From a checkpoint of a small image denoising model.
Training: adamw at rate 0.003, 18000 steps.
Data: trained on simulated grey scan slices of phantoms with and without marks, 7.1 epochs.
Rows from block 3 of a small image denoising model, named by matrix and row number. Rows with one number belong to one channel. Each number is 128 + 24 x the weight over its row's rms, rounded and kept within 0 to 255. All counts start at 0. Numbers have three digits each.
After each channel's rows are labels from the 100 images, of 14976, where the channel reaches its highest value: "strongest on" is what is common among them. Only what is clearly more common there than usual is listed. The data: simulated grey scan slices of phantoms with and without marks. In brackets: how many of the 100, against the usual share in percent.
# convs0: first 3x3 conv (model.enc.1.1.convs.0.weight, 192x192x3x3, each kernel summed), inputs 0-191
# convs1: second 3x3 conv (model.enc.1.1.convs.1.weight, 192x192x3x3, transposed, each kernel summed), outputs 0-191

convs0.187:121135113139112156174132147157144125122117107089119113078138078132150098144134127130126084122115124145117147134122153117104083156141154142157107147130085125130158150116108107116135128137113143132117128096094097113050108057128151115100125127142116125139153162145124126137110068143139113098129126102116107053124132120139071098164151121128111100142123092141098124104123133138056119116135102111105126089128149152113121128107139097095139133129154152139136149023124111110144123116125142097126154158158121135136130141102103118124125129137130091154110109106117121113132111096138131084
convs1.187:100114141135109096081095152087126127099089137097142124106119123114114112097103145121104107146122131102109115144149131078125115111095153116124136122140128131119099103114081092154152078114130109111128105114141141118092137081108097106084111130076112115110146086101146159127135134121112104111102109132113139135066094141108100102123053137148148142116157143109113117110127097136128141123163143130119129141115127088172126104128122133143144119138120141158073102129103125123139130149126114146144083089035140080115133130146120169109145109060107138088127094114122153102139130134141122128
strongest on: head (98 vs 25.4)

convs0.88:145124127097105135098158131103122147113112125088050137108120151123107089089111084163103143103108152109125136132118072135130120130105146108162095147071148136076151123160112137057128148100121109122082134104079123160128137131104151138127083131102105135134135088117103111123080110138138147106099118119090061117123118164160143107158135099095140138122132121121140120133109106101155134109138114139102131139112115131124142148151079139140115150116133092110140119155159113090144107128135132125116129150104103117107126109122134089116084082141103160122104130130137132133101058134171128142
convs1.88:097128103141114136113091095121129132157111137097152133116100126183134171146187133118141113120130112178125052161142176177134154106139164143173107118138127103137147147146152119132134135142137170137148126099094137107111160121135143150145217125138126127147101167160140103147131114131105152127126136135123126093140159076107156092078131111132116139111145114113102164129138115135125109110098121117128113109138169112164150141124134124088142139159128181163110145120117132124154139105116163124150118131117135134115099124142095095102156149136135099134178116120106090106145179152155154104
strongest on: chest (55 vs 24.9)

convs0.129:162094113170110133142142161108131134139192077136186093110085123092155139150139131106144134156140152135147110150130157145101079092141144131137111082151132103156128159103144105145121135108160102150123126129114161142145113154132097151147153118131148131127117161136111137156126126148124111172134120136136153077155165124131150111072086149100148137116106151136119134064140115125084127107133114136118079156130104099122116126154158108114176105178122135140114153121089115120128120116140123103124106132148141108147080157141113083133164163147099074123121120114111107130109149139142097076
convs1.129:111138145100117141111111095146164122141128138159088163149116092124132112113113112116160149139139135104126133084146127112128103162131128128133124174130108132140113121168085169100134094154123141134110135187111106147148157123116158090162116104122083168132125043154117162155116138114120125069141129121162108141128127122107142149144150157129149119149139151161152126140118130153129130087134105107128115152116160171131165145111094133104129155074170116117117117148158161154097145135145095154097153100135107158090141137151159152113099114149172154169155108121110098150147102132089169157
strongest on: ring (59 vs 17); limb (54 vs 24.4)

convs0.121:101104125179089079117110117121147140134140150117156160121119116117117123139143101111173120133056148134109089119100110127081155116114129114131122147109194129124127121131130140143130115098135141154132112149118153124137150127142127123123112082115105073149137113146107131131160119091125108138098067098142102073130088142119096077133120124133124069120124154129149114116115108111096160134135155120124108129150135126145119133167151121143103112095102171097098122138136160129123155129175128120109145095094124134134085149111115149133104093133053148170108114097097131075151101121167144139
convs1.121:097165152089187141133152141135092102147117131073156151161120133127118136158108150108102120112166116100098074136124083144159158122100127183168125121106090111165108141140160122128169149165109159109139141102141138108103119129084154088143160114114079135168140111153110137099127160158128175121133125160143123084107168120149156143141162133182116131128108158101152122111143140125139104131121138103126125125119164154127123168090073131157111166130128176133094106120114139119128117131109121144173114100119151128156166126134164123124140122148154097135133104114133124089142115135096122142
strongest on: chest (69 vs 24.9)

convs0.50:124186155126117099096124112132164117109141198135144145087144139139145166105114099154116123105095128107110164145146113150121110157142118155118117140097131113135141151142130117116161169129093144126125046120056111138077107127113151119134163105112116188084156150130119109142119140158141156132097098120148138093137099129148144131149143113135145119145136132148096096097135155114132136178130122113137131123148106093092094132151138159140146129132093139163140142145126081114113124140141082106112128148127081141139124141099132099112118151148074140174076123100119138134131121089147153156
convs1.50:124083108138137140095107083100114125113111072111115085079154103127105154118123112074142150114117139120126103111152099130102136091090141041143117140136155135112126079083143094126125080154136077070151143111104165115142139086168108154137107119093137114153100107136130108121155120113056089138111118113124149125084143119114095110138133110123123121124138133117102145108121134113091123137129133147093113109118154147137140091146157067174122129138119088091113126107140149136112137142117137132114124122126095132097131131124152144093158133121117129095137131160103117103119115143102105098
strongest on: ring (84 vs 17)

convs0.68:099110104113116121114101110092087106142091116112089136125150149090127145122135095144119115150126062133081109116089155111142138110147131153107132143119147136131147100154145179104108121158124158108155116124122117127101151150152135155128113127082088078104129141151123082138124123139070166135120148114094141133128118158130083107115148060147096103113130143156135131114108091108148081149089151128113126138160113131108151147113168106119145117120113141120100110174134159143131149101132133167144174152086094120159113120107135123114166138157094171155121118142157095090103135122177132126
convs1.68:125121114138146169158129166115161140106115164117098123123141118139117142104155109106091123091119120135141114138131111152097132165136136143102137146101136160126142190131111118145128139181114146164123118122124124106131138133130154120122158117160120099151064137136136084143137134104097149114144144152163145132136150112125155136133116082138146043095111092104109147098119108164128097109107132117073154120113161134109099137146154096169101136129137161131137118136120128094110125161157123102147171158138166173092156163089121067153145068176114123142129124117099120153127144139124170118
strongest on: dark spot (86 vs 16.6); side: left half (71 vs 41.9)

convs0.166:143073126137127133142094135106149081137120103146110101130117122083128150128148123139133103169154124098148096146136125099139109154141184178113104078130142077120098142129113098108094104129102131142113135153127101120113153139112099110151161157138086138107120087123090097124124106106120113181120129084106146110135117128098124097121131135101147094169124121121073133076145140116115131102139120094084116152112111089117140128121149136110089116124165111126140148130103136154136134134158116123149094107153161140109051112126116139085157145100116100109096098102138130148071092134112094120
convs1.166:117151126110082147108097106132101107127148132101160150169106129135132115132105123124133131112171139124122087158128121108116112083098138143189138126136153136151127122131100114088147134150122086100131135122111150133119147135158139110108179115068137094099127107152171145147095153138109150074116120147157133124147160137149131183151154154125135133155172126125161069136129122098120150113073137105168144164129132127122114105136115095150112173095080165108108117155157132119094143088136130102128134147122110137135189148159126132157139120104111142118112132162123176087115131129125176161
strongest on: dark spot (74 vs 16.6)

convs0.118:132163153158138111079122145159134124153127108057161168166095122132123140094122136126182091129135154116127061138140126088138154167127107150092139120121117134142102141115137165134102093154107158122136102140180120140095072137112125127123092132145134071143139158147120119104123132138077143119132127108111147143168134153149104183148129096112110163141150158119135153079122091143115143117130166119119090129117123130104096129131126139109122123117142072123157110060106137139140131111141164142152153079141152141127099150136145108104135147149113124166102146152134156126134119107109160142
convs1.118:115117106087110108142116095069127127148091138131107123095110165119125053130132120152100108109124127130116142132116108149077144118148135078111069145112135080110105126097143122165100156131108136100074184125106137124128113112123143115118131117119115127109129109130118123131122118120135124165129100136095118117089115083122149122150114140137158101143081083094123093125105107105139139049115090113118162110095126125151134128102139149122114119122080159141108136136101087107125126117066110100143110129082144108122119111110090100152125108091148135104125086097117097103100148145157131111
strongest on: belly (86 vs 25.4)

convs0.153:152104143128142145109083139136112127138145076102112148118123171127147146125197106110153143152130098096137133095117128033113102122093114125148108128126129078162163112125140129111121131099097112127116137115161118114126109112151133107144114129106121153145133177110151133111120095120152103085096083106080126144154149129100105146130108136145115105154142136098088086134106112167158126111140119134144150140132088126122141120150144113119148111086153117141088123142133129083139134124097065092134114113132142144153136103113119127127108113093112139087064150061145147126128101120145092126
convs1.153:124138128098118153101159143096140136128131160106116101145113121134138158133084159136123078108142148131124199148137162150136205139159096105097155120118097083106107132107121101167119122101132157132124135141106106131135092110139148143119085096118113116151098127133128091110157155125117124197168122098092131130098097089161124111140131165114139094103119150093167156135160128133107122127169141093108094131155125163113125157143134129139085119151097139145145081147115125097091148110145135117117170150151129126112068141146130113163157135144144121143107086130120114107106119133099119165
strongest on: dark spot (94 vs 16.6)

convs0.125:132130135151121112119140111162148122136122132104156115173139178136155148126137129106168121091122148086098134135102116101133118082115189154152113119141109133140163153146137128146132104115114104146154135107109163105130155098115104157134131112138123122094113147136118112137159157153192118087103143153189177128139122143090130136161125116135093162170096139168116116108119130158089133132117133144133151115166140097120093117149127080111125111158146149135105120131127157127129160111140129068115105100149105119096132145161144123109158170096091118147099120102110138081168205125104145135
convs1.125:137137083069120153140134143143128127123103129154092143124178120138129136107158116141133113156165142184128146135141148132128119153122130118055131129109132140104114117171124133123127156137103138135137120129122139134073146122140134094132127101118137144113164036109128166102079155142098115112123107151066105086136130147114106094125174124134104151121129102134117131126120163144120130148131138107123109116092113127152127115144148166102092124099153105154134116104145111168153135155120149129092184121120159116142143130091096128130052094180156167145154162114121116130129089113133142133
strongest on: chest (54 vs 24.9)

convs0.101:125114102113082106093125109102149117138119164108127125138130172135101120076166101108130164100150071169127132141139097107129190118130134112120106128142111137113126145139127174139114102114135136121104125164094156142157127145158158132058136101113124066101169124102162111079162122143156125133133098111116131164088167098108159070164087125130125098137099139106069119143112131116154137127120112124098132109111121123152079129129111125092137128132100133149103133173125146094147134147102141126128102091124140125094128110114099100111133129133091153081159161121123145128131135113141103108
convs1.101:131139130126111133123134180148120114128157082130173144127139105131131136131091145129163128139134162110133147140141134113110146148131116157151158133112130192148119116126148103121173096154104110132162147067149125114064093116148139116110120138117141069156099144105140152103127124159098167104094126108137135080134112129122126125155086157130130156151146152133115171114093117122107117170138187142127054154146114139089144145180151109129114134131134147139139116123088206133128078129127151062129119111139103116086128131145105159127121129092143127128134110135143127133122154109124145143
strongest on: low contrast (89 vs 25.2); belly (57 vs 25.4)

convs0.17:124153106112142120131116127059130090099096076126122149127080102121145140094147112123122100113076147156089147148145132092124155119132117132094135104094134137130105098157134102140114147129129154118150126110155154041118133127160132125138103130139109132108124129142159123160081136148064110111136118139087125151149133115099156131149114107120139130147092101132117130106151155139087107130157135150118138153115127125152096090134121149182150166107135141115111127134095141092160129129093099179142143072119118161109108075117152115182121090120130137073135116128132097124135141115141105157
convs1.17:119129082140132145079164128176125150146144190127126119155123145177133124112099136106129110123139148126115164060123150158100077150092163130113131155105107081152146113164128153149154100116131116115146091143135082128174115164117096158092142089102114141154148121115128139136147126146145155123075104126095123145130108109135119098145151144160067129070147107141111140169111111121142127113174125144137122107129128120107121106111143182107059085140130093162151121139077105099137128135125109092102104110123112122136131129148122131106126127100130130135123120115111127152131123156168123120
strongest on: limb (51 vs 24.4)

convs0.45:119132077104146142116095144144109111134152126128143106156127148134114168130133107174181120189159151069116130145114176122127154147152155155140135123115156164101118134132117186150071036131102115119116107120151154141103130127133096098135134125092112065106146128105123128101124138122130113104119129150094123118101117158130135131146093128143126159165145146136129141130080073144161110124131176123169124102152104109131129119113138137116105115113126124099114126173109139142111157116127120119185132111142166119138122160148123150113124118103126148121143138098162087074133122148172137141
convs1.45:147129155131098122116115098112155100117100134119143101122114176140133164100144112102097107103119144168119097126105116138134089109117136098136138151140106062133151142120132109155104124128138148133120113125132108132177164151104156158154096107139124090160110143176114124149123112107119093194120103154137140143132108120136136108159146098102170113081118104115132104142120086106139149050139085101115173099125180125138104146128164118135132155130133129144107142111164097124109132123112132110106143108095197133171108154119122094174138132094126081126156114166126118104145133146119117158
strongest on: dark spot (100 vs 16.6); side: left half (75 vs 41.9); limb (58 vs 24.4)

convs0.65:121142078156107134138139181118102143116115069106131150115124119089110159124147113147150120146065117161146171147133083143126160123128094070137101122132146154129079108136145140125119148149134111078085137097152144134063121107131122111155102184119148128095075131136083114145126129176111155136111120117114145136151109138128112123129152134112158150127125129142090120117097129122117117115150105163100132135138134147162111060125176162154080118119130110123106137101082120146143141114106149142153140102162105143171130136138114119163103142102120134160145142095141159107112109154144142102
convs1.65:132091147126120121096088110123135121135150147112105103098137124110130156119089132090122121141104140101107160118157128097089091172120125134125121153094139141096124120138135138117141147151126092147137100129145115155157114133141181154088101152120086069112139095119132164103109150100110110105101113125117106123096104092105115124120116126109130193098132123138170107153117083099108104142137133107173107111135153121130144148138127146106150110124163077059167106120148143144126107119146152138156129115060165085154114145134136163165133113088132148098108116106137114108153103149144077159
strongest on: limb (82 vs 24.4)

convs0.168:133104098134122068115143115119150128132099113136183107145109119118139126108134169070105152122140117096093135094096126120121136123090119140131124129130141091117136118097139107136132099129118139139146131125128134080089120110134106128142103090096118100115098161138119080120125124168084095098110086156119166150119097127115113108118100116125132116094142149106097129097129122193100081114145121111100108091171096133134115104143080159128099118155099172151124150126085121127123145134135080107145093104149146092099102141136139154121137121119091128096091099095126098076182162119120124110
convs1.168:124139144082113169108120136170088125153166110146098171167095148122134105146125124158135143124153140176136155178138160155143129107111122156160128115103107128142147111154101112098169137126144117136107148131144130122114093122133180081094106129113130138138155083130138120165135115167159148129170155129107108155142124146138111116149175132121101145147147130121122117153151107091094173112143142103133081107139147123101155131119148104150129151069144130134125125132159110137153143101106098101115174143154129121131143101132096103126093095110136177168137167165093108174095119112123179151
strongest on: chest (91 vs 24.9); several spots (73 vs 17.4); side: left half (68 vs 41.9)

convs0.15:135143124161121139133148120117160126144154138117142134104112093128148157138155106114148148110073117167120154098103138116108099104099081108148134133133110065154115069100156115145133107104158068121134125096121113117110148144124114095123131109093174147113099159129107151102130110154131111109041118132141103121089073119131074139096112146130122119112118106106107134140100141127119139132142115131150105118106133123142170145118147156129129108144140108164102122151130146103117181144123072128090134109083132129151117109103123136149106099135138094131093154072090124090153095157153131119
convs1.15:121113095114152108118156148161122154142119141153141148149085113145176116105148142156135089134135142109131159135096151141129157165165135096119145168121135144107119155147138117127098152134145121131117159099102102080134144074137155124113117121124111094130065096083102131107149112149132137154160144081097117112137148113126134088168117099110146139095110134135135144125140151075121105140158139134108146107135118125161136098127104103072126105110091134145164104112112134083163120121110173164116110130140111130081111104135144107126127139077158176156151096137120114165107107074151174154
strongest on: ring (66 vs 17)

convs0.128:107153107128121094113103150153116128106132176087121126164137132117120136098129136145153182142172177122099108131142117092124098170135092077108112157118093179137084112165158151113122100132107104118167111134116101108103065132113142157137106107105115076121151144124132135132146104113116123075107105120107131146141148180124133126167137130144138172138137151124098124105084107095129121146130120123097145144140117113097127099143128107122104143124153114135150155147112155164141102115166130149120137091091106093119049132160116123151128145164152107129087090109126100148113105144153131110
convs1.128:104154149121151101139108115089135125155112101150127132142131159118112072144138123127116115129109141138139122116099155128145139126141147108149100056130147081095110118098156119138145135120120141131076142141152168170112140155142121141158163119123113153123085135117092054145133173125138114129115118112147151141143138069129082096106161106122126119124130080110083080132150121132126114076121118169110113141130110122118171153136095150126136155123107133140135152126134065128112132121093128128144129098155131148116081144124133089051133098137114134143161104119129086127143131109128113068
strongest on: belly (95 vs 25.4)

convs0.78:155158079168088113116107146123157124102169126109151126130113126109131111133155096119154157109133135126107134159125126138141122164095147137110100111134158122178106070124163115149114100151131148130123155128134155128077147152103138113142117106077131108118107146105104114150157141115070127140114103148167123095136075137114142111139105142096136162124144164125110117120139126159104147172127111140139145128141075133112108136100108141138175147131105092159103114078091156145086130112192127137137161081115139108124117185140162126159133102116085090119101114111090160105136105149125146124
convs1.78:108154183084156146132144099105122130121144149160127136136132121150173116132132145109130120168125119106130123124115154108117111121149160130132138128129131119094098096114112152100148124142103116104070144115127091131100122130153084103136112135120086165103133071142163155093102177149143125092160126113093087122109158102139112133122128122095101128134102116101105110137113151049105104136137116142123134137112121142128147129128083100110123144102143118122127118107116097141129079153070125118156103133095114132131125070136101135106101103084120160134146068110137066117116101070102121153
strongest on: limb (58 vs 24.4)

convs0.105:085186095113108132145103098161131105167102144168115138156133148122155168112156122089184127147169126116082155079153116152127122153149132160108135131147116108180156130158109161130104114151096117127148094139081116128109122140130104117116149117134136103104186127108139151126150154122136146121101092151108137134118153113127136099192106133162113152157110167100112127110154110088118094144092115111110101081141113087149141092173139128141129124137133137131131095133126157153128117096162161146112117112113097116082087117147127092119127164124137143138174106130118096088114131112129116125
convs1.105:129125121142132116085125145117096147103139110138146124126138122111060113128146155138135101136126144147109187111124113151145107092114121130104118139136149100141152123095154117103076155118137087103131131128134120159159096129116110152115153095148159091116143166110121098161142055104099119108156128062135110153143080113137100156140132144126188104120102114137121075131140110132137151136125109118096102155107128078135107123113073126107161086125084141149147160154145135134135099085132147139089132105152159129144125101137111104160110120112139111177068140148117153154112141150139117109
strongest on: several spots (40 vs 17.4); bright spot (36 vs 16.4)

convs0.80:183132095128076105103114144101123111134135162105092112086138140105106105100114083140152143134146162113123112123139134140127120148139120098125108152099122136121124136172154142104136103138133124097132111097115135138108145123085121115151085136090136079130126077074089104119107116144099126124105138124111110119105137108117137118175124144087111150111114128132127101156149102106091117135140173095116147159098140115143126158113167115139111139112119137123114119122118143086068120076160143124118161106157114116138139142081074127140078132120100151122118054134141155126130076135192123151
convs1.80:086127160163163119119117081136136145128098139136167153098120136136128069134098152096115147137111119105124099135116120149107123133142138130128094131131146108139130138097108143136141083126129128105091141097109115123104094099133117159118122129161076130138132151174154136104176122047143154096122141102166148125140110085127136123092120133095127140151137134126115139089108103132158145108119113148108097117135117104090099128123063137113117110171108156105127094146089128146126069157109117131127123093118115146073103128155157114083162129111144092108121054135119116096142162112121111130
strongest on: head (94 vs 25.4)

convs0.106:147165104141111143132121112148113136108157129129118110160122109115146091100111110145162122110127150094138132141152095147105104145123118128130108117131083151137113118178134119077115114154146122113149105148068129163126169118165133153144129144082090052141133168136135115132127121124133101118085116121127118168149091154144147133152161095095117135105152138137098137133124116125102119110122119070114050153109182133114124142127119073136109149116133121125116075145103149139114123077172151123098168137126093122139076125121103117054130126112107108170134134141119142116131129113146139122
convs1.106:138148134086159158124128137095117126116115183149118147101115153078132091132145146127109121154156142088079131118096119131089123136122137125113085109140126122085091149095133125170111141147134110087114148111155147123076109103118130096115142130115133104104133121079124116089127152088099110123135118119117121082090156138101094141128139131126124140141110116118114094107173119136164134096205119080129129106093116138121122130108126133098145093159127107117137134118107131149136126173097135168144104105085147128105166129070126140091117074117150123120113096127087092097135131168122117090
strongest on: chest (62 vs 24.9)

convs0.122:121146112126130132104124134143108088142102156082139092111131148070102136107115089133153148126098103100118112131124117126154088134079090125096092144107101166127135122173121143133107116160121089129184113137110122146132120096133107151146142128105121088137140120122105138126101124117105128105091112160110113147105144159134135122145166096090087095147120123140098098131141154094136117117130169138127135156148148108111110148119096098101095142111095148112128099095124174131124164089199170093104157116111141122111118141077082119148089130114117129177143100141118146087114088148129131086
convs1.122:116094167149150182167132138141146123095150111128107145078149111119154084143143132116135122113121110118072131126104166128108120114165146137134104132152138157127110121124103103122117150117135175085055133136119096169121111125104085152159099119143134113105146175103126120120133127109115161130110090077138130070106109127124118120093093129133103150182095105132154158103137123127148161144128130124146118106122115151112165150115071109152120107162109114127116147126116075142094117161114158140150125107115115093085139111151097124126129136107142094141107090085142132151162176146118095141
strongest on: limb (95 vs 24.4); low contrast (87 vs 25.2)